From a checkpoint of a small segmentation model.
Model: 5.99M parameters, 48-pixel images.
Rows from block 4, named by matrix and row number. Rows with one number belong to one channel. Each number is 128 + 32 x the weight over its row's rms, rounded and kept within 0 to 255. All counts start at 0. Numbers have three digits each. After the name is the row's rms in percent of the matrix's.
# convs0: first 3x3 conv (model.mid.0.convs.0.weight, 256x256x3x3), inputs 247-255, a 3x3 kernel for each
# convs1: second 3x3 conv (model.mid.0.convs.1.weight, 256x256x3x3, transposed), outputs 247-255, a 3x3 kernel for each
convs0.52 113:099095127183097097133220154116122133106151116152102172082044049100087099115064119164073164111171226215135094109096079092056096125068105097120118107116142136143116122107123122109132133129164129128127123129118130142124151108105164160134149126115
convs0.53 111:111119126128096123148101094121094127109126085173147141080151137119150161161156137169119145149162060119058045081075116093133115115118146104138121095142138148133132137123150131101144105131114110098118149083133111110147103072055130173118142156159
convs0.54 108:153115098115132124151142114140093117154128115124121097126101073147125104162170111069060185164138128043081050115110132138105135152114106139136149128159134157147106129128128158116131125111106186145114180124129105108156155101152114110133098111126
convs0.55 106:106134165138132110136116189102107093155141143086106058084083098142123106104123126107169196142159140136106117083113146062045108084098159094111124133141135136099135143121154122165116124112145149123086113150093100086129112125127106155111123106113
convs0.56 121:115136098102166159129099170160128096133140098110126164165140097180128073145103101161147200152119164155094116123140046186154036175087035125133086157116074126090152106111102116117137128145151144142154174134138102146180113166098191142059168132110
convs0.57 097:157148174145201091165182110122158146106136125119120155131122123127096120139121109076191095170120068074080110121112120146122165113085143115128132125124123140125162148113122152169162159120113129134119145163060178121162120120156172151118119093151
convs0.58 096:102212083125106126077099143128129145101094143121060080102082086125129135133095100123091107193114124167222136114081096175156154144131105139092111173136103163146122133149124111149160138130167100133125123112134117166174089102149159147106164137115
convs0.59 105:199115078087097085096128167127149110070071139206144166148151116080124144146177147168055157095098196074104067110131130093108150142149081160144114121145164161161155129141158143106128151104138142155121146163108171194120084126105133111128166139164
convs0.60 114:085129122114091035129110132082074126125071124119119102135179140184093117128150173200061171058131079106135067101142118151140122121121109136151112130109100120121127146135100125140135124110152099107134118124112143173121138160100138108105122118136
convs0.61 096:178144099123169115123135104191133181135100135144086131144090089179146108164108137067066073186201079198249092177110199158102125102130156130148138117159132129121199149095144119136138130108149132134127119103144182108144159129167135080135131169109
convs0.62 120:141116134174104140179135140193155110101103111178109149149133127091145163104099151148141000024062059094082106162160124164134128127133142137095117147089147132147131130124152111128148155169101145102167097150169146188121157121131135150135138177151
convs0.63 116:138089101115130081129167159096118136155092082126119116098119114121173112102109099005206163064159122086136188128088125110138109186111064115130134120138098126154154137126125113102117151127153117132156116113138145113149101078115124129143116174116
convs0.64 126:132081190106120205135145151153233153146255123181151066151215101180255113131177063088126159073172153163097117138204105136228103177245078145182117135202149136162103115116152136109150152103137151149123180132160146106165152218090146232106170156063
convs0.65 087:145075102093123100126098082109086112129118122144052113180122147162174183163127190110103141130127063077188160128093107133070129136119178137162112135080103121084091106108104077107083114121128173099091098118097135113116113176091111128103086061105
convs0.66 091:118099103161119112169080122134163145135102139078097116151120098127132134132202207120193073134151120126125153113115129083088131102141135152098153154108140148098137122123102113102136147128128108087158129090115093120113142134167114143172145078135
convs0.67 100:161101132056121103093079129147135142173169176118143098100130141118101149151107145145092057130073114090097155140102134134104132137073134158165129120128130186122127121110099097099121153130124072102174119096137121145106153112154109096136115103151
convs0.68 104:114127078136094106065110068204190185112192169065142145150142158205187165075121143089084042125077088111134109097092119161152167088168134174156127158104120079114147127112133145117143142100136108115127116150124114143124137175174099152162071103143
convs0.69 094:108166133157115145084143111089178146137116112141067144138202123144154108121116131092126102074093120144124151177152125174183160157110144089099109118114092129137130153157114137105142154140106095116107113088083171098162089143129144117136109107142
convs0.70 096:148132107138136133069092077129152200111136147092126192082122188080072179128129189070098073188170085146191168136118150116148116147137174128119119125114143121160134123128127100137131140135158089087112140165134166128122110143145167118152169147120
convs0.71 091:077097188140114125104090135124096146101181212079114139132116136156158124164168150142144195123052087115140092122131111138141137153184108066089128140163154091101117134119106152146141120178131081066105117072098109155087126127122151143100100073140
convs0.72 092:140079163069198172130135124234196156166140088117118131174133142147157074129132165165100078217105088155120187115109084166144139154097125134126140126086108106093147130117149154141150120136127076095101114084113107112115106132136084092088121119130
convs0.73 095:115139166136112167100138142199051058122162158143108120219093049202070126175170183067089145101128099026119151199084079191073078126120169156105123184108161134134193135112101110138131144121156104098128134158116174140100147111121140071057095106125
convs0.74 099:097130170110203178115119156190170101177191158168119143167155116181144150184084088024069140048165180146135099121100143141170167176096135119127088128129135139075164151126140182152134092091145140116118104105126139133159133143124218183135110094130
convs0.75 093:111082030085175139100150164176189163172117080143094058133152109165125093227126047186090146059117123142144102097125130146161159190128132077115087109099039194086087146127140120079136101116131127101147114071137114130087163160168139178151136082138
convs0.76 107:089103112145105148090120123140155133166171212165188115133121110191211222188189116073156072099123118135206174086105153153173185137194140147116126185193168140130107112117143114116140109141121164154125129121097118117125142121131157216157182166063
convs0.77 108:156140143115159114076125111158228151165231111078068084166167125201255161070075070155138149155182159115152147154148120147203156134144121145093117162184167104112115158137135128121123110125130120090129116119116114110139114158116181190082090108086
convs0.78 093:016167170117150167119048176167180189202094096202117160107117176173096075197122163147212081067089064147126158172178157158099123184119104084095098124086090137181103128130083142163138114144154104141116120156127115118093173177142199093126131142115
convs0.79 094:126115148072100138191103142172141158190179136117112147141151150143156139127144165210072098090112115107091109118112086121131120139169117146185128126056104128117099130097126103134119120112103135064091098068065109100124097135121111133090169114134
convs0.80 123:115088083155104142135140115086170177145255243123127101063106160136255255123251166166095114165051078165110186080065166135181181141236161124163169164219158119149109130129151130142111134101126157155142138177087121158145089046128159181196159157126
convs0.81 102:142149109176122123089115091132111137133085163148082079123093144083096160123069173174022060092111135211255173116116125128121134123108133111161153130119147157135147119143146111117101158130176095133124123125111130126117099066069151157140149138185
convs0.82 083:073122063089054067120079085162121129161100088129083165181124181212149177178186161100112094092083067120096030139150103132117168126175150160090150113070108088080130119125151127128149129129101090098106100109091103082084132126142108171095045104080
convs0.83 093:078133031103099128126103119117128173172126126147140096129114119162134171165180155178152054065050154118194146138108075111105101107125096132123129163123158117168129137152152140109138095157074116108160116069112095128100107058119165141144180162113
convs0.84 094:107113147106084076189100135139118138188085202131091134176068099173063104105097156104101071155098106123093036180136094150054133119081153171169127092139122159095155147110133099119118090123134089139113084144141110090127124133059086092147124094166
convs0.85 099:124040099053077132109116111110172139161113150126148099195165131139111170215171152057122123069106119156120120111110129133144126162116089142149140139169136123114107124126129157137094120115131131104160118114156090094110142118172117086134126122130
convs0.86 104:089078150149095130113085091109111149112130113134137125148154150175145138056045065147104079136206131115035117087110090187077164083015015129126146086083103097114154107131114134111126133119116115128151117119112104103165161172178092073074181120106
convs0.87 096:170198085188126080142063088132133112216106170104097142109118165150140143142153255155119138200079116090043023111073159099138101144128178124146158143146122129162133111101151125089119106088127090130113117115139127117111153150181162106147133133172
convs0.88 101:084083089192101062127112114140167141127068142132119155133137106116101102129116170045151116113118105127087083143127168160131147119121151083073079103135134146117138130161117154122119118112076120146088135135121137124130150127152151094132085123107
convs0.89 127:132141121127162124143105151125178132152255216118163148136123101154255245130208188107153118074105107106109125123092076141178135145188180148177150169253202131148135132150120132122131128122127141155146128126152167147140121108082150245210107168150
convs1.52 124:149151129146123162125142110100150127113085130107084107192134091187181134153108095102114102086156129161173065133134168188146132127145136183103122129083146112098136121143121109112135090101121157110187121171170162154087141080102117142104146097117
convs1.53 131:166171134125147147120133147061118184157159172147167135114162157158074102111054086144056090109080089100080070149158137173133122158124060144169238138138132120143152145143127107094095093063098135148142128114100086056112111128153132098104204141158
convs1.54 125:059073114167094100128108107175124118139101123147150075190179126110165155124113163154089156129152094114182110122035126049162113098114133121156099186134148083128128203131099130146136065125183156110126159129122080166095100117164123062087081098040
convs1.55 118:185119130188127135150149152146137095105138119111110149161185102111118111132144145122126110068092172106126122165058155167140171193132148121149106141123177062099145127104110087113108045141156181082138121160179128133115166114137165150108139168168
convs1.56 174:142149138125147123107132099141137104130115106207168142135151147165162093074080138112130078115134123083126057154086123098143148110147148127118155132128118178114159124094092173099115168074185122131106155094139159145109112106142139127158116090117
convs1.57 064:083108140103128116089155117166174134092153132089083117149137148203167165100091150087176134100110153142105153131157151112129148124122183148155139104138148082086093156129128094086112123142107154113100164081076122136105109104163161114095118123104
convs1.58 066:123126163103152154180097127145140144109153120108177099110109063128167129114142203098125130127121145181103130104127154087115120069145174107127168148131089137139150120078133098113153123135153135146124133150099064131157132114072203094127156138094
convs1.59 130:123127146165135163143204115086124144146179123128163129115180125073088134087125120119105172072075110111136161103131145122156106152128109123120116146115095147140100166151091151095110146125091141099160138110147169127128122135118118083096109146159
convs1.60 128:124132121127126167168169165125110117142120070115116054156167141150103158073144130137115090121126108144123122094110113148089113183152119157109111128097101129074122136147140085101134090122101133133136143156138132167169127105143116135141104124086
convs1.61 063:101150134170123143066098099112096101159062158133143170154168114120098096103137107080116180165106149125161132091135193153127099131127124060126146106157108087071126139140124165102114135103169067109172130104106153128160145097093136146090134110091
convs1.62 161:173112107147119183166160107155143131148138156101096129137127225154153118102140126104145123117119077092125084084138110161107090144123163084112139128117117165147148125132130127145136116161107099139115116154126112132079189109072135123150150138105
convs1.63 148:135130170178131141110122119138151126107139137136130100187119166148128102121133154065074154075144144141141116138087098166164170105125153155165083075132081138115161135136128095123124079100178137123140091125157089146127141105162145086112136133078
convs1.64 174:111100078107137120111176129083135118142189078116134080147198184119240182110193164150143132133079158067079152103139125132207152099146134163133123157186133176152173177131117163107103165159127138145126138171123170140115126137096087191121116164123
convs1.65 036:147155164133151112115096147129145149139182145134160166106125161116167108154131189141103119114136062125084081145129134198080112166112161120137083141085107152084145103168164118161115095166117171135184150165094167160180154137168114195176090139136
convs1.66 077:126111125118170154137096208057150161152110129084090123139107141145139150129120154097144115083128157140109153132150143130134089162117138089108112179100068181095093138114141182140165144116096129140152109177163158099099145141116147124095081096105
convs1.67 061:160157179139120155145132081145144130118171164113083098189092128128108130121127123086102132160144153113136146129088143077087141119172108141104118101116152112123190142135128098154131161121120088155151170134198114148102105102130109133128072190097
convs1.68 099:115103129151131177178155106163141136183219175120173171131131147173202090130185192175149124133129124111117127116192153120139080090096101130181180144185156148187126133113134120085091101123125121095115134168130127179115162213142122176144080122068
convs1.69 079:106061104124124091157114142055110152113129150138097114142120133144185174088125118151201121151136109099122137094180179103152157146115105108119139143048082190169137097107100122148122130150181156155150120130133125166139112074099115139109160128111
convs1.70 097:103080083098092075095119078098111064133119169070087145147136169142195162243134073168160115101141117138119146126091084161141150149133144120108073116112155172081129096101158075126127114129091123157135101146091083124147155096120152167109100134082
convs1.71 079:140205154091100108120130083145170164189233220115163159105086133085213121110122229149134091200150167103088105111110115085125134137122082165156148146214163146161140061049141090100074110109076130136109145119142136099120123190166160162179077117096
convs1.72 080:097086095150160095079084192155102107179121136088085099186109152161142128125158131082170173130103146154090108110115160140133137135143156189156126135113175171139135146181154116159089104108112119121138098106160158134138112098121104192152092092132
convs1.73 090:122108124154120100129120133157107181109120108112175122167086159171120155157136166133137168153102124132083110139148073117083142097163102119120138123105123159142134119103112143174144170197118088164167094137144139156129122106097128098133061070104
convs1.74 098:085090120090082124087151100112129117102218139195161122166165154127187159156158129137132150145178118113129113120175161081098161053096152071066114113128145132175125177184153151103173128117190132124080197145090109113101087138120111121124152145115
convs1.75 068:056124122107131091125081116109135148096163131141143155152160098099131173167194113171124163148115095118062133150149136075113128161173174117174099205119128191071156129127126122040107117154123133178166182141135103122137120151104129204099046144137
convs1.76 135:095077075090115126104119120108166121204225168137155121174168149141255136065177121122119151131136176135072119090169145124123159170137133097140097138168149124106167132124122142093141135168144133123093193097115150113077101149144154177116137135108
convs1.77 126:124130122087140140084118098142147152157221137111151103143121192111212127112213126085133149152152144098157130097146140103211110096121138150144170158179112186138146151135083099088086160107107113100052128186149138168156152146099107160168107168073
convs1.78 078:054086086129162122072135122089133080090200125078091090165134070145170143175132150174185149151140129151103151136147132085137144138148070170080081144170124171131113127131118124237151104228132122120170166128169121155090107084093096128090070079093
convs1.79 071:151130099066141091108191133141142161170160118106158123195048175143152148139178130134158109076125185138109134098175133099154128156179066118090096157111168147126102131118140169114118060149127114122150181142104155142215113136141108130131068105131
convs1.80 186:124135093122140162131129123118160118202206158148139088174168127147206145124146178089094079153125128084113112124187074122181150142178169123144117151200084126143143108101111117099128158125136138164121183162092135125122116153086139176116138066113
convs1.81 093:155154170159145112143114085086114111190136190148102094177155085107137123175189151178141144161134157188133112181155103102123123150152153128084079080125127134101190106124143166128145134139165059115164145159124093079115107140113127183124087121083
convs1.82 031:136119109129131158077099071145144119175167141192153129090184100091102098114163068148096140130136100169192129154164083091151114137118192165143082111136077145076090106091126142103160091132083157122167177152198124083126146169124093185165114102157
convs1.83 068:131105098122099097150089108109191139144176120146151065181158132114101106158139105075098177110122175106127111161134146159112127113126122071128087109158175126209137140135132137156125177137181103150149154126105194137149068095103161163098132148134
convs1.84 070:092157179121196173136104103127105140085115125101132102132090141134115133135082120163190165168123135188150151122114073110151128113161174094169161109157140128141168184152142163108125106161128129124220157110104152143144139132118077071099107059090
convs1.85 047:103164123139122144140183107182126142106128122116100144155140098120169113144164136135145133117149114052126110131182089101211158154135160101166132131151120119074082127153127093084088067144159091132167097141116095099133091172165157139162110090144
convs1.86 060:118150168137071086157127089168170110080061088161199144185181140117155126148155121097099156114121137147116131114137096118165152122113097189164208168088107134118100102174163100108103137109152110155161114165188136143122081104095149158176053073117
convs1.87 087:131163157137134081137141075125119139144155127133140089146149153178154117153169164153194115110126115121139182151183109109086087130186145150161185130133135100126113105181189165118126193123049169117149181185094118080178100105075145179129093103135
convs1.88 056:074087138120080121143137150155122187123113151122091098124132141152116109127131071155159168176180155138133119130116104097113114101117145127113132144120131189149155100175157164115171179149165123146146165141096149110123098151141103144144103138149
convs1.89 201:099123124110130116097143100162175114201215129134160105151176122143228149100117165112100096156145086136100086131188081127206163159158147131145142161169140137162159138105139129093110162138126128140117146178100137164105131165111137155122136093068